From a checkpoint of a small masked image model.
Data: 395000 training examples, 23.6 epochs.
Rows from block 6 of a small masked image model, named by matrix and row number. Rows with one number belong to one neuron. Each number is 128 + 32 x the weight over its row's rms, rounded and kept within 0 to 255. All counts start at 0. Numbers have three digits each.
After each neuron's rows are labels from the 100 images, of 14848, where the neuron reaches its highest value: "responds to" is what is common among them; "lies over" is the class under the peak. Only what is clearly more common there than usual is listed. The data: pixel-art sprites of 400 made-up characters on tiled backdrops.
# fc1: MLP up (model.blocks.6.mlp.fc1.weight, 384x128), inputs 0-127
# fc2: MLP down (model.blocks.6.mlp.fc2.weight, 128x384, transposed), outputs 0-127

fc1.18:105095121142147130114134148200103095086119136140119134148109176161090146110134098097113127146098190168140116056165110143129116131106153150113156139116102105131097183035113118126098151125124098124102120182102125154168147146135093136109168131212115116088198153081084137119167155115117115135129139181107088115163068187027139129124159140112125136156177152202089146153111088165079090159137
fc2.18:148115174103141104130136131073161110165123124196098115154138128083136114153164137165121139118128070051147139147123152134148115124141081117113122122133115163119131064207176124107153110118142161161157110091129121123113129105104109148134181101072180165112090115139128174155096080134137158129135123101105167169059158039189168128114092107112156107122090109141172131055159211077170183136143
responds to: blue
lies over: sprite

fc1.312:132121087107107115108108108121097160120131128077160086134061129112123105183153157053146090160093138119145141146159073190088159154111087171150120126149152101174119089113141138112119110133064124157148118124100077181055094121118091125113190142118095063118137058162054077076131138062179134122147110097105134171134164127149151136158181138122102110103153159113183168092085110148095137112117
fc2.312:140091121101170166123094098138119126134151151160163175200094076174101126134176116116144092180155165175214081133144088143101105153126152109152116118141133136144221151102151094108142119135114149153139140087112109164119110091150153213114136092186088090160111117105116106096121036146123136095073109105081087168114112117169095137113151099094141098160109082168162143093080083149111145111131
responds to: large; white
lies over: sprite

fc1.226:134165086109103143082114143116128094138068118095162132114103143081209150141107063106107106098137141190095129151124132160104067109096139057145123207128130150080116179126124123168063123099169103101130125117137166205115161110127145137125113126108146089120099166162107111148125144152143143162124138122165190134113086154047130149115187076112165156140103151070128125140142046169085169122128
fc2.226:115067033137166118145094138134128156120081115142150153105210088165138117155157118128126116116076108086128138119143054108164161111137103142175125163141064112080127075149126118092163168128137151125124145093128114118139072095128059143145153083163164202157137123144131133118111098154058124106096122181116140131220152075138134148166072100121156176135148119128118158128150163090152116185144
responds to: purple; red
lies over: sprite

fc1.50:109058049094096121131144101068163063128153109126143136091097101141084110145080072158150121153119138118100133101149135093152110097133114125107107126149096104152161151124037195048121132176158125150121133082175108144133168151094147149125132120127136058135092193127123136157077148099145105129135138139136157124180069126126155081120088111104108168139203132096175131038134139132106143135096
fc2.50:115202165176124128132134129161057207108092145158146084175149170119184129106155155089133101115093108152118096163122126141109195127152160134167162146123163117073123137120184082201156121090081137104103127177091146132116108109132119095119097114115109152058189082123118102121184110175109141153142108124163125140078136152141130161108179129139143156112027118164071126177127107108143127118158
responds to: yellow; orange
lies over: sprite

fc1.318:151138099145182118153148171161139180148125152098113156113119102124159141116144139109167135132114110111130107152142144114095094120220192095103093107196150146174103152144093131114118123123167139135106066132142130085079167054134083112128119099112131099169156103122135195095122118152125141124202157125119090110168168102162056078152149160136042121101100107104127145045109179116076086153098
fc2.318:191091140077104133103102089151113132088123117099107117130154115100090170139107157151083120120095130146147166149152117082149175126086085180162140144061084104093178092103141121150115137128134156155098159109114155129106082146105081139114111151162099170061145145226153105150070145143116084151148087196159128132058106158132124170095105130144162110154163146093123113084147099130170186210142
responds to: green
lies over: sprite

fc1.30:127068093147129140133087157095133099146133133144140100163124120112087084142077054175133183149096157089109185137116142096203089101153147132117081125150074101161057106120126186078139201139141118099128129131132128150144116136060169132094189103124188033129126169111148133118114122108142161089144175129138153136200140101137108127147157175113085117089162111119142132090163145160073117114134
fc2.30:171131055142077102116102154115180064132162141110070163127045094122082160112077095143123142119203147126170140073096113108147106181098117100095118101159135158176132138126093154077116090128165102142138142096150113142118124172143157120155170149129107082158096134156125154097071174074145134145154132141113061092120105085106116104155033163121149095116183108101150116118098140173124121171122
responds to: yellow; orange
lies over: sprite

fc1.303:104138094132166099154152175047076129075141150113159114161134125091117158116141149085164150106090125133155119154087166165115120155145174104177134139143103101190121094124106127165100084123126131123148144124088110176159161131093140214073118113094118089176150112125071157172171139107114134117113103096123133095136127057082188098035084142138170164134139127084155140126168106139100058147175
fc2.303:138108081156092197101112040175150140110161108154200141123136119170161131188141112166109088153175167091098131085136155075148121119144118137126107110112125180073110127122135101064162142114130117123101118144165135072097105128122119065161131140154168202061103131157182087082110109143156110115157147125141195172172109152147091107149134116109077114137098109154103088115132126133167205126094
responds to: green
lies over: sprite

fc1.131:120128132177108142156094128116177104141131089172124072148130127143104091127183124098134159120172109100131164081115117151126131153058105183151131074102099101157165097154173006089151160156092141141163122153092138149163071143132157170165190131099134166084087138106127064132161126093079152091109151128113138151119146183116180176125061141124182127149128153150116107199142143119151122121158
fc2.131:106150140096176131159173133153062166143152170075158194120160113154128154101127125161143106112109152111142119107120133101175109104169204088115112116157128178068118203098152173158098095069164106149121146143125126087099133133135077088154098103100167101215112080123142205086132170127143130158157106131128096095125100065158089105098148129117122125109102099069125163058122135092090125141116
responds to: purple
lies over: sprite

fc1.275:149081054167153143088084111123103135140109154114133078087101147126131123137063055131119161132102152112069145145157129113129073092175141120084120119094099127162140180110106177102119134144185130153077132098209165211097148100130172156098160110148114058126112180119149129175109101137151135151178168125111169138165085166143129135100179128142136166159151113135168128078187138170079137125108
fc2.275:117138216166105122159144156130120125110129108128164171151108096126132097089164150094143108128098086115136066115107106089158129128128174055099113141181148151032121073108139140135138099139117198085173133111087106125085093124078113118102124142051131125159123083184158137147108085114117113078083125151162113118083157144182146098120179168101157106138068106177110164150056131102138146123155
responds to: yellow; orange
lies over: sprite

fc1.32:148107191118089116105135191107082122113160096177118145135172097155153106145117147141166146126113142117140117125156161134135131178113170102094108111056134140094105121079120140145115152111126211188153077172161181152150130194088200103118115106166100138131105121081174105107095182166079160172153070119121177123144092120078117148182120083143109118161085120141179155134123156088096137195144
fc2.32:145044081113157195088151156187136109136167056135153104149117122097157139109116076120156151175088121159104128088167118149058121150127132104088097156105163111119132082139092068157116117103167099136171114152090135129166161114102167060122179162082153104115135069100154124105113149205094129166099107087119150115122109132123118125082078094083085160151117090144152100095136144166156112185151
responds to: large; black
lies over: sprite

fc1.286:124099165145117143171155144148108121110101103142115056180136117084093131160094075142107135107146185120124166105108177181142197129125123143106117192111088125113157092118167152132093090168145129115149160164094108133152127164134069110103110124201100139147140120154183111120178172140114145158084156128183183094109117111107125182133170079143169078143130152095089044188106086127157157065140
fc2.286:138123035164212156095091100141074101149110179119107175094081138183130137111115196111134128145101132170128070150130127090123069125138173091108156132166121178154102140120117100189147152109122130138114078135144151145124116149128180133130133145100135191174112111152129180128164144108139128136158101098118104122167042146167090120095193146130127139117131110161131206134148150216106092116119
responds to: pink
lies over: sprite

fc1.198:107138179123113131134216150151150096119104148161170147076065166112086098210133097109091133146119121095112135163063109118149124143110163082207157085167090150106139126127175142136125146095126104155092094144096155082119147135164128132111112074157114103113093174168111139095100121199105183156140100111045158115137144128146123134151132161067143108140134186120199071126123125137163140156085
fc2.198:151127076130113140168056136128085168133179112088102142157186144114185182054148179138145132132140149159143107080163174146135134123151078167050118156126146129142127079087099096150125117168123141123173135088151100130126127082118131156152177149105133193173153113095148102169150138069119102068142147117170123163107103132109123108141104091179086137088121068163116189107151120082127143054155
responds to: black; red
lies over: sprite

fc1.36:154079124089181107140123097152078124103094098115124132116138139138090203118115093129172081168111131190092098166149135131083131099125155112127183123136119149136129159056085192132120118120157141177082141127106135141100166069142128124155103122184150093122131131155129159155108147148122095210203100130183179125141101163139114147109188106106097154118192175098127132055142136119079183168086
fc2.36:125166116120100079160152147138152068114228161196125100151129155130085095118128116164096130142111113123157134132078170150186074124049112100113129077170089134115104104133178152118179117091131133116172189154104164137140058150117163138095163128116105126103108096104168086114126073139136119091144121128162126169060141115098167139116083140139118074113105102102141123033132099111147137174162
responds to: green; large
lies over: sprite

fc1.268:139138154127081182115099149112118100123143112130141125160118118144126175122070118181113110114117137158142030109109141123163135088046134149160142164110155155120042141101120163132126080127093104064155141065102116095146110092164147082094159191118145168170149084177074100145104144127120108154093187136090141163120113181150111195118141161129083097128149132094086089122091147140076156125069
fc2.268:135145109143116120096134130094080218095112116107122122120103143130142134095115172146102136062133160145116182179156140080138118122153131194101141110163086123087095075171105115103108107139136106051163143109105156129088137160177105149119135116093122171109103112124131154168105115133123102134107111087163111133176134111162153150137071120147202160230149112139160125146153196176052052116163
responds to: large; white; yellow
lies over: sprite

fc1.129:187125145155116106149125140091106103128079133095124123136136121081148080122104105162123148179116196151105166173150140172191180124186172099166078232203125137097096133127145154169121130135153117114154160140151162188151122144135111094129119127143128089141149130134092131120157137168099131176164131134118159079118088091234161169151162126149086149117144157132114138162152087180127193105145
fc2.129:099086077144144120129141088120122140147104103110146110133143106078141095149073111093129126147118139152137161176146126149137185145064097120151087145113090117080106120130130146117158147177148132075111177061196116080123160164086107125113126093119090128155152113127130104142201082132075089070138140174087219137101131147157135127176181092209102158190118109143142113133150091122155172130198
responds to: yellow; large; orange
lies over: sprite

fc1.195:113185095137144132081118093096163105119116139147150150115082206136174161139113089115120160168152152178170196143190148185145144170136108143099190127140166104151066158067144160104098152103089143111139113136143130135159045153155123124105128127181136049142172109097140148133055095166100126155160112096109132107092103165096118167093095126118153185142184101160107113129128152176152140108095
fc2.195:122134198153113137146098114119118131156143070140153144078158080124155109158154099093179119116131104133117101106083159136132082118140161113143118145101138165152142155121096114074122131129115102150125172158140053162107187155151147114187112116095159133137090172139141153171167125120103159067121155109165081152183128071135101119141089058063066145123096219077165152183147156121077131073099
responds to: purple
lies over: sprite

fc1.194:144119113116071121082116158161164169165134163108140165139114173120209112156123114105186145120161077134143057090124134145072109155099129122081126133091136128137084147153143177126110125145149069175121083120117143145161190077151126170152163125192136101156146138154114106112119124156128159104155130085105101113158168189080173133067108144044149180136164151130117059143118184097126076115095
fc2.194:130160104121188162143158122138102147105167137068172153119152128134180152109121140107096088119153139141124176127131163142128169121097145124175155072061183137021173193093157063181143104092101151104131103171105120093081143127122084088117095135106091189109142110155120144148200115141139100139128108150129145142054093122153119121125166133148144142130046159167104154097148102121136143192113
responds to: blue; large
lies over: sprite

fc1.280:117146153136107146155109109135134096120101132145093096139175133152096097158214158110108125086103113118114084107111107164141123090120107158124132122157059110157132071132195084137096153108166140162165137140132100183223068164155103153160123123124127141157078093106065098097177136123080140148077161112110144135183107139082147187040064077097137164147144123115090098103124129076132137128136
fc2.280:151118085125160105111158151135129134136159123097147138103075128107148181085056090154128133167136137124147209128135132100132170149115146121156125135097203149097144172129062133110152099138091134093113141110089130098069198102103166110094115142128138174133161167140189178190095105115161112107142120166118138124077137130200137081191225150152130094095107125142153157157132116211116115106136
responds to: blue; large
lies over: sprite

fc1.104:133077131126126124147132117096114085112124106150121134146137145144064121136104069140120121144095125138103166139137091093147174133132161129150151165139067130128135122067049180065155151168119129070149132100134137194144080163085156120134159100122162093120049104144160143203085139091120086163142153205136184172159091115178170141124122153126153171123222133134166149112141160119105176159140
fc2.104:123109070115141101131119192187155139115141178050098125103130107113181167159122159101129100145188125160118097125132146152113140167072088112143066081112161117089110155174181100165141127117173087167150098132174202065177182103143113157139117084194083181147143119129117124075186126107143117099155106129145147097127125156140134110160138138146111154141109181153109091143144095185161112179158
responds to: yellow
lies over: sprite

fc1.335:200147075159157151142097122092109128080121125180164110097161110113134124115109131116107075060141195120080191134118184143132119063153118141173069094152117154120106111128171088079097159127111140076111140126140116108110160119082123116114146106098106119160130122083101128076134148160128098130198116112074154149165115156112048146149195118144079126142124095068093148091173076189123156156128
fc2.335:078105008102167097122153129091147103125120077137125151094143116147207091166143156146132136140113180151147116141147123130084142096111137168114115136157118105050150042123146172156159132162157144132131195148151148073152099128125111123146096137218119186173167098154111156125127098112116165138119122135120146128159153144118217090162143078167159164150138169104149148111161112147094151126116
responds to: grey
lies over: sprite

fc1.315:199123139158169108122091166127065149108121148073112141144140130106118184102090177159118173136121150144163184139129179093146118110092077153191115155112110107121115083139192139153131127063104078115156144164162130159071111108082144133120163125111079155161122149134117131071154107124101106106148123087112180154111143076102091210136110117153073148160119131058122138168193171187140117120168
fc2.315:111091117187115128152150102115141146144067116078155146149103131121101090093110182055145139129107142149174132105125124135119170156170182130109088168152134176160139194190113114123132162159195141124151158053140183122154097137114107138136099142158167137105093114156126148093155130111088151151100147131155091071141101130114188065170164100089111166122180092151157172163151125143032099160098
responds to: pink; white
lies over: sprite

fc1.328:160140174116139104162102136110139157127108150103093101084116136224146103119126071104139106102160179150107120141109115158152104163145125167111092100169075165106099092096121118132129137173162082156174156062116119091087128118118118098022127165067076181125096134155112152163102109143068141154104171095140161138163096165154141166080155136151117103075085157097168116162190143124140091122159
fc2.328:096118125094126122108150109174133106124157108159184118144160137029114144148143153153122127113083015146144129142144135085104113090084119106152134150084166111183136159133101151162124103075138112088104090193151135146152143143181148186220159109160151049150148109112112085097108135111145116094148088134143080119129129090122112107188087167117131138154168101141085157100083095099131159136084
responds to: white
lies over: sprite

fc1.97:149104137152144122140103193073117086107099190171118122134180145140145160106106094153128123163131161095112181109105172145116129095176151134154102079148224111116095058153143099109126146099047078068156157147091165136105149120138134098092138105095149148162150130073093122089150132112150107133146159106071153144171150094122111102207095086147108103123081095091147179120156060169138126122142
fc2.97:171114133140106135124152085166141092129135163186066097112109115110066160131149119117105154124148135140154148145093128174103090151081090189083168061144116089143125060107120095096138107174101135114097148080124169126156069149167141116104185152137090134096164127164147148145150126152114103155165113134160098161103100122154108132148038143150157126164153101145135147046118038110186170176160
responds to: green; teal
lies over: sprite

fc1.121:108091119143144179098079128134152127188088111132142161139132163101144096134143090110146153154154074098100151119167106146135102164071106082096121103205071124082127150159111141104149120101155097163120112170168170183124165137129111195194172121026102131135092112109103083160124113103094112078113076115163131165133161172117127137111095121146186158170099173136176094142122110102124178165170
fc2.121:158117046132059077124173166088131097100116093150047126174115074139158152124155122155122123070090154116144112094111112099164182055141115145194116184136112147141143114137141089136137184175124149146137172075097069153126069111155117122095114125148150099173092149133156173082090162149154188146138154103097168152130095115133169171082121107105131124130155098135081139101154171138149111086151
responds to: red; large
lies over: sprite

fc1.148:215078144177172153111062147114140172103083095092130119115120103072135125121101120094126156108143185134132188141152140100115120134065132143202112154101110159179123133075165137176152169139093093162121149124147119122107103041108137135111161108150135126103091115147152128137087202130059119100123119147122149116088106162123139197158121146099156113163141185094072119182176076132121161109143
fc2.148:111129092065147142148116117088105167108108102131173122090086093175185101130129108168135089095102122123069167102174081130132144165141150144120116211188108122157170205140068114099115108188163132143135045116157121068151134163126086157169170114101174111112112135056125127077100146131110151088131135167107138101154106169136170120155115167116116127165185148157117074137125171121116153100097
responds to: pink; orange
lies over: sprite

fc1.281:082178161111117155161072123074125142127136140106127104173129111123147087071096133203155140126139172189117096153148112093067125122095125158150133079150133141181116104158034163106103143086137124115162157115138095158142075126101154140108169233136126139147198156165096118132116144097117074148116101070137132133130084085119110114152122152134155108129135095125131046129129172107051158133111
fc2.281:181102181111129107195166113163154165156180102105134151104108146133182120085134129134132103161103112109158179137068134157168146131179116143108130148133120186123137081110184112098117077183065085146117117137089190069124132112106123177133108022154178161119091161071197137167149113163132143086139119154138170140131106128116097104124125120121095143184147117129124116175149100135131114058161
responds to: blue
lies over: sprite

fc1.376:122090183102122092139111099106101107113132112132116153126134141128125116114063059113077105143180090195108165097130044132127086107125156074189155139123112105190066104144136089146118150109107120170140152178157087117120125141106102141097156091161157175123224110171093141132132142167133090157185112161071146098135120129095124128091164132111127121117106123110180075111071180110180167163107
fc2.376:118152079117133190135128172170153160139100110124167151140101100115146153156182175133143176112066209045151068157095223140118175143110140176097114151123126146105142138083132092124134100096151116073134126077126178102153142099127143114135110145131092080133062131094171124114134108104119153100092170084168142159120126155150125107168124096118129113114159125111109159124188068160089098052143
responds to: black
lies over: sprite

fc1.144:112122155184113140189103153140149113130090141113197122103119100125095148103095159146109133148107167137156091117046092131135106157108145168073146081126084103159134147117085059142096038070099102145121118092148168119107099140151121176112139133148144122159114129195180150108119109078104157104146135157147106097156176116124151082086101090111108100110121193192139118136086186187159182111090
fc2.144:146144128113115129092122075109120145079168115111082156149141106138134093132113101103181087095156122134095136136145125136168119097176135116172157130154179163059129103075210177075124200149124170108099120170127115168127090138131128105144095122123156090086128125074093136141097174138166124189108112137121127133106074072138116156147133200145191063147145106095092169175170102046097103140119
responds to: blue
lies over: sprite

fc1.225:179088126107168123175113136131107094138102171125110149160157098148098197082134130093109119164169139144132104080149161121172190089140122116133127168201203126127103092107178093152128119110094118109128142168061089114153079143166071067135110146150143164172118103078104131091143133119139128164116059166069096133135079063188154160129103097147151106076137137168160089149134137113162093109120
fc2.225:029147145186094115131116122118155141186123095159175083095131164095146118121143124116104125123107116119129135145100151169110132165120157099110142087085086131132146131123084102122083076145128164158104110110170201126079193106081191136144163097157082168077159155131104114190165117122153098115104153137155144149104147154115106098140226180156150104122064137104101150135117054138093158098154
responds to: teal
lies over: sprite

fc1.254:149086122139122154095090132134145143145147103113146068162099135101103076121140145150099107125093155111111182140145146106184139104123107123132126175129089106185134081097176156170153157157096135118131133148134154131114129141049135142128171159117150145103142104174122062129067126139111178091099121137109097124043121153093184161079238134072164083115122129124110080180169122114150135045170
fc2.254:110096146122230139127121117120114176117106121137106114115126045129079140092124164116132177089128151098120148122161131067124096108173110111089151149153126153186171087076156173179148134133176171224107144142112077091102097063164133151105106127204117101156126125089139154123080151140115172157124093106134122117135151131175121129124161162144142167156144174135141138158121162134099184048102
responds to: orange; pink
lies over: sprite

fc1.43:131105137103140092086107115149111093075092150127089119094114157115183199106098114130135069098105163171126145145164161123113119086188130145109129163123210136169110098100129190160121156115079132163133131112114128134104100115143120089109121111204142085111144136155146206100061115179138141202207128120141119106100103105127103162145132095059166194129179156144092137088116117131159142144078
fc2.43:138132118058151175108106137158146136136169199142174148118158134169090126096138119174110097077145136137087128133119110108155128089136080084087184111119106083142179123140146138149190154101132121101099104099124184093154100180104151152097098143143138091117144111135148148089068152164178139137102157137115111101107142098079106130054203091141133046140142035095146147052119083110126124126127
responds to: teal
lies over: sprite

fc1.26:120072064150081094088151137089112080098138093118155150139115132134146182119114073132121160188156148152111126165166144029157157110157143097158133162110161113097152131078042125087146144092114179087122146100122144140120122148109116100099110133098149049072109170163147122161054108117153101174113068161136135155093081083177133098161177127131111113112110172119132148132159127189130145111122
fc2.26:140125166123177118137119151155134164137132155075072159084123116096065129128114177100123076092121115172110124124139157219123119126045117120148117062147122165140119184143199109155148098148116078138156136152115129076131191108141157165162151121152119168164146094012109163072218147100123127103169126125153166157128117138089152128139072146124136145137120138121121131132153107091137126175126
responds to: black
lies over: sprite

fc1.134:155106162146129099169121150187130144103156144160072146138159129167092141125190164113137085112136149088120105114099129048141131076096137203143104070094063143182146059135131103122161166125118125180162153140056096060107110062138133118144188119144182154129090091112127160093124165095131126146137152150141103132157135121138118108090157183082152133147122135121101142050111149103107095194119
fc2.134:108179088106130176092118104088152090113154115109202124158112155104162078123115134161093149114146126132136182140124125192132103176093127069098155124130145112056110130069184134166087083139124139119115130145197146163144088202121137155119100179157051180119137145153136053162134103114131105103111130119139138146089095153085106146104093110170131088146125136122149153221133094124171172099141
responds to: teal
lies over: sprite

fc1.57:088088173139147114157162152131135141173106202175101111116170140145106173090149104110122138177155115078114100121127162147155130117178130162131113078136151083151110097098074129081147177109094136099106152135049131109210126073189142081116129120135181121186173099057099097126163146124139133163150132129120105135222141115189115107159107118135120144069111102135182123127112159124100073110113
fc2.57:046139182076156126127126071114154079154145129200177125099182176188123089156144078151164144148081128125123083176113108183097124125165166114094140109133081100092113089126091121117110108161144167020168127104120165164126111152140104179166141156117118129131184133077111114182102082154137133108099143159119136103140116115138161069146191117161143124131123114141149120066099132142123099099096
responds to: green; teal
lies over: sprite

fc1.298:141121138170050132183119133157135037102119166092104147123182103132141142150117143130153186098103105118108112163122110122134133126091173112119090133098130150137120137065073090110079143137187153125114183153137185142135133145105145114147132158153119150077139132156067149131101183178067171144133162197155135119176141101065146107110132138054084136141073168148066087141179123142083145121154
fc2.298:171104132136173144097109117128090164135083141179104122195076164150087116107131114115134124133143135136159128073124165114138102131160137103085138171155142135149137142180197140087177131134121160110090102170114128134134070134131090154078126172086154121165094095044207103129150101118158099160124102051074090121090080146138130129139125072162117086120143105097156145111080195086163078170097
responds to: blue
lies over: sprite

fc1.126:130123146163126166162085108135121122118159146124176091099139123169064044086116178149138203115149156141123088130112216149108116131114118161134104101161148111126145080105122145104072172098115165151158127113132147135095102012113126104133143207075107125171132144109127059124123102108118103126147141111154108156109104058170146121167120088132149128153093122153093134103178077080120097087159
fc2.126:102148132078143107095162141104063136137136155151157137118173103076137098074179068149121124088148181134135132146110115100185052134146138092104142140105039150122131125121143116150115075105124122099122130167167065169103178160165163094147111109190102117123145106036119157142155180145140143127152125101137129127103152123125116158059066185149174146116120132055140102157115121193135153099119
responds to: teal; green
lies over: sprite

fc1.49:104110109160177140147131146146088093150104143130148183155106083077126131139097142128127129174100092070104119142150145166083108113140105124149133169074197076137096121093110127139173093141123121080119158139121121166163145190114089153171126085132178051153120168103145112104090132158184143125149077214183106124154148159106163172083074175131145129158061127091055128135114136095114106144086
fc2.49:157130170157072110180119126091137163119158099089101069086152141159174116105146110123168081078165151156109121103116078153157103167145135155104115081140111192119133122114133125068113143129154112176147133101166134091070151069153098111075131155100119247123118125104171162153181106142116053125107153071110150095125107128110092115101174099129131102124171159127169107159136109145082129100189
responds to: red
lies over: sprite

fc1.176:121104092094157125120052130102084127146141158145118126158199112130181123113080096092131117129124138136127066035153176105154130171134091180140079173127111124133065167106153061139167124148140127182128122114147127163119106128155146095144188122118097140105171082114094088211108108089178100155146140147137100162158116105150121085078184126110107091070140127117044108112119144139109154143152
fc2.176:140129094132122111128118141151122142146213156160095202150150099074132158105162136148115161083148147139155167106113123110054135158176152099064157209103138121195135105087123116144141128184117142136180171131150110132145095109097157188129153111115133093070105112109142120255200126087110136155117157166164101138166123138103122106134128123143121109104114092104114176139138106111166153078134
responds to: large; white; black
lies over: sprite

fc1.68:147079159137125128076124154131095063094196085147104127089140039155146114122098073167076177123148081054158106126105197122147143102137146073157144109152105193164123139158110083115124092127137135161146131139151142099182111126082120128138112153175148180141139109131122132179145164181058147121167131137186094154158124137159094099149107061127090132125092161141090109116110109089148098094165
fc2.68:142176109128116111142086107095163167170147146135147155133143179118108153185147195120170063112118141183124133106169057155086123149164063123106080131104083097113116112070129176155111142109099196123121124139124137116112104145161137154135160117139063113126124145175131109127146146082175170158085139130055109109102152121123167166102120170169188122139144166126168158095112136195069188187130
responds to: white
lies over: sprite

fc1.249:157068085183155130123103128152125103088121142117163115138146111072151175155136088126124060127116185190122191119094147180184075140094182096211128116122087103122082106112132096117110134103149103087093120117129153172101117073101081123143121073130113130161134121054133145109120187135116109155093149186132124082125129144069084105105114084099146134101075133077095133095136110155136169160078
fc2.249:080173065062163105142137129105158120177145096187076176123102118162159078139152124144143161125162093075180069122144096083085139126190127134069149161154133131152180097156114185131133153169124151156136145116130136121162148178184148135147106182138164126144161106207106125135051110158114151142177108082136083142115145163149183128170149109132145117146192151126142121137103128164132134066144
responds to: large
lies over: sprite